{
  "model": "image classifier",
  "dataset": "gratings and oriented noise at many angles and scales",
  "train_examples": 395000,
  "image_size": 32,
  "crop_scale_min": 0.8,
  "horizontal_flip": false,
  "translate": 0.06,
  "targets": ["angle", "scale", "kind"],
  "num_classes": [12, 5, 6],
  "arch": "inception",
  "norm": "batchnorm",
  "activation": "leaky_relu",
  "depths": [3, 6, 6],
  "kernel_size": 3,
  "stem": "deep",
  "widths": [160, 272, 480],
  "mixing": "cutmix",
  "label_smoothing": 0.1,
  "loss": "cross_entropy",
  "init": "torch_default",
  "optimizer": "soap",
  "beta2": 0.99,
  "lr": 0.0033,
  "beta1": 0.95,
  "shampoo_beta": 0.99,
  "eps": 1e-08,
  "precondition_frequency": 10,
  "max_precond_dim": 1536,
  "merge_dims": true,
  "one_sided": false,
  "adamw_lr_other_params": 0.0015,
  "grad_clip": 1.0,
  "steps": 4500,
  "batch_size": 64,
  "epochs": 0.7,
  "lr_schedule": "cosine_restarts",
  "final_lr_fraction": 0,
  "warmup_steps": 900,
  "weight_decay": 0.4,
  "adamw_weight_decay_other_params": 0.01
}
Rows from block 7 of a small image classifier, named by matrix and row number. Rows with one number belong to one channel. Each number is 128 + 24 x the weight over its row's rms, rounded and kept within 0 to 255. All counts start at 0. Numbers have three digits each.
After each channel's rows are labels from the 100 images, of 14976, where the channel reaches its highest value: "peak at" is the part of the image that holds the peak. Only what is clearly more common there than usual is listed. The data: gratings and oriented noise at many angles and scales. In brackets: how many of the 100.
# r30: branch 2 reduce pointwise conv (model.blocks.7.r3.0.weight, 68x272x1x1), inputs 0-67
# b30: branch 2 3x3 conv (model.blocks.7.b3.0.weight, 102x68x3x3, transposed, each kernel summed), outputs 0-101

r30.23:168103164107097117132160085128120146113096118138103104138111081124096072084077123103101156156130120100110105093116102119146131100143107103079118096128114149087104109133108137088174174103157136099117115108
b30.23:119102137072152108105143186116135130150126111148115136122128127102085163120107121124133164118130133128122134132064122134139089151151144110164139110132177160150123160156109124153184105108114105133124142175108135146105142170127121104140099160139101070126137164119160122098133096105165159134164131139125138133
peak at: centre (76)

r30.67:142109121153127104136124135084102127108079146123167125124134112132155102180119120144126155104121147103073102104072118170130114119149155141114134136133108083145131107122104125138153134102128119166105089099
b30.67:170154130178119179132122129144169107160120124111149086162137133135095102141121134148143120112090150163111134122092140157139117155130151135101150186110145088126092128150133121132143102108173132109140128149120148139116154063141136118147124152141113154099108123123144142118173122073169093126112104121093148118
peak at: centre (73)

r30.59:156140096146119137127092067135091158182110167159141120162104163111089108150118164158117171078166121138124131111124148126108094117095086137125141153138092115122107101110077096109073088134130143123135147107
b30.59:101066118154104112089159116150099129157100134122119132099137135130145115138124145105146088120114131114073118077161140138101117134097143095119098116105178118100106118093139127150097122136127091112120089099094112118146109079122113080084094103109137129119086125128154130121132152135088111113119174120137131108
peak at: middle left (30)

r30.10:122126103117116115185119079117123134111116160125116117112122121170130144143103159097128119131114098152122158111169095120132136126128114084148152132142151095158112100146160153107176160149142162097117140114
b30.10:115147126153082152118142121112121129090140108113096163116122149154131133150131088103122162123158139156118127120144131091139116133114111111179144104127132070125091082137179127136135141150088154144123125139096112146123165158140182111122107171136136159142175113131104149116120114168138141158140079102096165145
peak at: centre (37)

r30.63:129115112133124141109163111134145086106158120141070117090148131156109171104082161139150136143125123128117128144153102094131147183135110132074139123105132129165108137139144131075107112093147113163125139110
b30.63:151134122128158156168091137086099119109081128150097137118131145089138089099139140113143113135158118101122137131119108133109121123120122083117103141109143106128105136151089126101156164127174161115147158173126147112130120068164162074150110129154134162086078133107152111114134147119123131125115125142176141157
peak at: centre (43)

r30.40:097154113112145139109093157127108115137102136118154154164153170110132076161124103116106121114110134158128158114116129143123134147136138077130121160149132122133146153156105197130127156156111106105182145098
b30.40:118161128161115162073125133121099202142160137152121141171108152145113111123130133092111131089113122133142138087140125151130132134118123082105137129133106111136132130128175086172107100093141115112129104088104086161157130124133110120147147134147154130131130121108160194142122153127165101102104162117135157142
peak at: middle left (38); bottom left (26)

r30.49:098159121129132119097114110162124096099142116117128141150149142126127097141139123140118144108142103115137144130158129192133151110171154103134138152095178133140147122122115121170125133170102094112151151169
b30.49:162125090108086107121122144158094118112128146133117094087133089134123118137133095112096114162123145130106131124082119148116103097118108119160151166145181114104127160126131156123123148141097132135142135167132142133128199160114117122110112151143124115116100189143117166172099140111162136118135171113106168100
peak at: centre (43)

r30.17:127152103148070105139142137132163118106143152104073094143170093185091144118148137115121109104116085139101128145142127121112138103090139126125117168148142099151126121144058194140192111119147140137084126105
b30.17:143133118142150161104118141115157126143110112124126142119116134130118152129166137094105108139107141180124148117186099124097169107144072105105129107103121111144125084117134091124114112113178136114071146127118147103142102104121102126140089135099118129137107140100149131102118104150066144121131099070115136073
peak at: top right (25)

r30.28:095121177095130071118101137151108123110129112123114153123123121137115149122093111109101146098120103158125108120107078124147122143112132158125083099126134142126149132101086151125164142108107148133109123095
b30.28:077108106104077122094118115143109062136157122115101150128146110101118129130127091128161189139135166114164134149143122117133131097129119105177115142134125141083116119123102096121103081124133091106123120100126103144105145133096131104095119085125086131114110130134120077109145103149083129104105130114110115100
peak at: top left (39); middle left (28)

r30.56:137168152150069117115123113066141138144158123150108135116121099080179143122166101155127136147113115102136119129120127140130117125106080137124105112136150097127139123130131109175097136130130085135134101084
b30.56:167145162126129111119119132139140109124123067141127115137158084112101156136146149138147153135129124137120120119150168115125117140161138147124112163122133171084174102144133130187119167136137098155139131143120127142172139084126118110152153131151150071117166136109174156163144166144126145147158166105169132151
peak at: centre (41)

r30.64:119104175141116155114111154144141126101147147114140129115143110088131123108105094117122144126091135120133146143101130141124124094124179150090125123126143104122102138164104141115160131146169120120131093103
b30.64:151124119136111108124128136142108122164114120100160104188090121157108123116162109150104117146107096141105114114145108149110129122147122110170135149205133123156173104150104142144086141119145146111114120154148189141103133164153148138094069157157159148152118144110119128117115108099147113103144139121148094138
peak at: centre (72)

r30.62:118130143116124158083100125121101119128127116072083140102157114134135151092098119155158125200143140109160127161091133086152145157102113055115126111143125095150150128132154139132107151131095128125133199137
b30.62:122131157139111129136147099121104126073090148114147147158163094147138110123126130084145084116111096080169134149142139142122154137100114157084149114152130130109089151106117186121154113110133129146134088158104112106158140176148086131118101139092127151123136118113081109158137163162133135125108129133119169150
peak at: top left (27)

r30.54:123151140142120128116118164113136088072111104102141159077132134120069176112106150130177119119075130120148134128137111148115137122167146151171101127112140126159144139158123117148139142124111104091142139195
b30.54:155151123166152138042166111096109131096134118140159158079130169109120087147120120103127102148170107127138124175133161128100153134132102173133158120122165120120073125131083121134181131126118160129119105109155123133124161110157146146109123136137141128100129141135138142126101156124166135124144134132130135086
peak at: bottom centre (39); bottom left (25)

r30.30:161173128159092134090148153130138158105108088136144141123136134128123122067186125137196118189129158125118132166163130113150152127100115177130135142108152174115109128139079117154107159127131108134160103113
b30.30:107111146136134141102074164125078154129140157096112106105117129131154140135107138159132106139116194116131108107107149109117109117175075085112081141139106130120166133155144133115087127132174081106123118102137114137083118143125154106163128140131125141155163085134141109120114148168087129143123118114110146148
peak at: top centre (38); top right (29)

r30.29:087160113162124194119108136155098102127157107077094118110115125124137188151117134162139096142134192120115144099141153090132131151167122118129131117135157155136119094155169075140144118118109084121144110169
b30.29:128125128132131135110123127116084129132172174129154085131142149140123110122078072065115125134177150172099148089137123123093148116139122099129121147144153137124124127155110138120105110076131164111159165092147084138122149074101135126142126105130132122129104126150093104079099120113119140101136119104095116116
peak at: middle left (32)

r30.35:123125110122117097144117146148128117111142091133153130141115095100139104159109105087137142140122145138117099127107156165149116123148123123135126181099121065091141141129074126139141093123132119111148107144
b30.35:105088097116145176131135122080124121070098112135154141129158136122086117141159105114125103134173104133112124131197090124127161115131145110139126152150127087135087117136098113109142138145121123096142117109121120122157155123142118131085065131124156132135157136108111122102123145103159119090109151115173150085
peak at: centre (73)

r30.42:129143176131122162103106098120084090132148140117094098083123113134171126104139105201125121154113121109113131136101158097124119135112116135117134117174145094113120102147111098145107120146114115099119122119
b30.42:140131170139142110145140165107139108135116080119103100086127132126168110092128125081116124098147146170119081170142091105115134118107157129102090121145110150164143154148093166134135100110149069101113133125111109146106122119117061105123156113095130108121106148119161128134172107159144111121135149128143111123
peak at: centre (41)

r30.53:141108104160102142139099106091128092146185123095103153094125143164127141111130118121118157093129123064086167146143124116178104128139124090088166114128113107143149071115138147127106158120118153145149168132
b30.53:169134143134184121137126114091082136089140129136149125119072118111133105120108114109158115123166118121161123136150147150152136104119141126110149100168109111137114167110153112110137116159119160120166144108159169119134092134146120200115112128133116152127124134149159161132102132112134120098121066141065138103
peak at: bottom left (25)

r30.32:119124122135131146079132131154126124120129076152163102094139122111137128148077115154112126132108182145123129087113129116117112124149178109144121151121096166120142137105100087124094146138144108163127106074
b30.32:118122137132112141180120156123117169126127091140106132087144117105096119143131095109094113140133162110091108147142123132128149115086092152121154158103130120178112177116131099140107147082132116090148102101106099162142099131147136097097093129073151136134120105120104152130092125086095106123112121083125126093
peak at: bottom centre (31); bottom left (30)

r30.47:125150063172134151161118071173111179172160175115104090164082128103101115123106169156125115154099176099104145132108134085157151112121145096117095122147138165145122135111144117165068133119103126139086138118
b30.47:144118075148116150136145111108104108117085132147131109110146097129120077108114134115117088151121094162135141114096142100123120124118133110127142131109096131115120118132106146096134149097131142081110140091149090102130149096097141118117105099047104129132129125125163080142108177135138137069154145139091140156
peak at: bottom right (29)

r30.66:134162119133091105146120108129160103115126115120122152157153122138153103120167142110159094146140106166086123140154116151111131131131134134163122127153124111139164083169114111126122145120132138124138123162
b30.66:150084115116180120132127079153121133125110151122107122154127139152117133123158138135143098138134149163158109088123139142082121127134124110133111098170151151144119159119164166124121138085176091129133105129155117136126137064159160138111120151070118148159101151156133134104131128135085141119148074104128164138
peak at: top right (33); top centre (33)

r30.15:105109157137142146118159097154108111132114148097143136160137129142116148150120135177107134078115205125145165112129187104142100158133126143100099146143111118125123142152141083153076153094115112120124141105
b30.15:102077136129175125140147130145127126125167096113098144143096135144140095135138135139150157135090160084117135164157136147163124149152165114119147111173086155143085111094136115157172135174120130117111106086133116059144135136161135151140151167113181145144141133122114097101128129114140104114129123109128131138
peak at: middle left (36); top left (26)

r30.34:091142128124155154107139104104105127156111141094088159137116125121104173142121118182176116167127142078121160132117118153145078106112063143109135098151145146081113137157169126149117132116102119095137146164
b30.34:119110102086088151129106137090096088156122131110129098132143111153146134120105125121147123170131130121084120118138108131147128096121104124167119085083097183153159137085113132151110113136142113112156114103079144148145111081158163114104098096154109133136132158127148101140150131108156123094123099155140077113
peak at: middle left (34); top left (27)

r30.36:100130103090128144113108142169142103124126132110169129064106076135119141138139142129117125116116155155165132121161105138089152113146168127105127102132108142130103133117126111118164148171091133113143149127
b30.36:134167099104080151086168136123122074177082128113085144144112119110145167157111124162127116113097117105119116121107097168124075148136113157114109100071114154130121100124113128198146121134114169143128100149111127116109110123132140120117103120109123112151135142151122109085136136116144128102116147105156105136
peak at: centre (43)

r30.8:118152113119123082158129120134153163116109139154089127173100138172126142111095116119101155121116137117107131179156141110148116120151119120114155146091132113135111112152101139188141162113157163096131180121
b30.8:151117150119127143135164127100107134139158116111114094146102105109124170162132105101122167142171097158114137152110181113142154176168131174132148118144159101127134165127166137154163141141125109156157133152152129116108120085126125177154149124159152176128137163131114130116166119151131149134165122146138173150
peak at: bottom right (30); bottom left (27)

r30.1:177103163137123110117128145085125118166172209113140141129093149139117126149112105110078128153103136089135132166198115120127124129146122080114152108145109135194139111105154118172065148126134117178117158128
b30.1:173138125161102112190127128093125122132135097146136144115103115116163161119112114141128156146102109107107151104124114118143137136116102129134122109078101170105109125143136142114164136125073148127079099144118099158142058105142123160162145168132170110098129116129116125150131128103091109146156094100124114090
peak at: bottom left (32)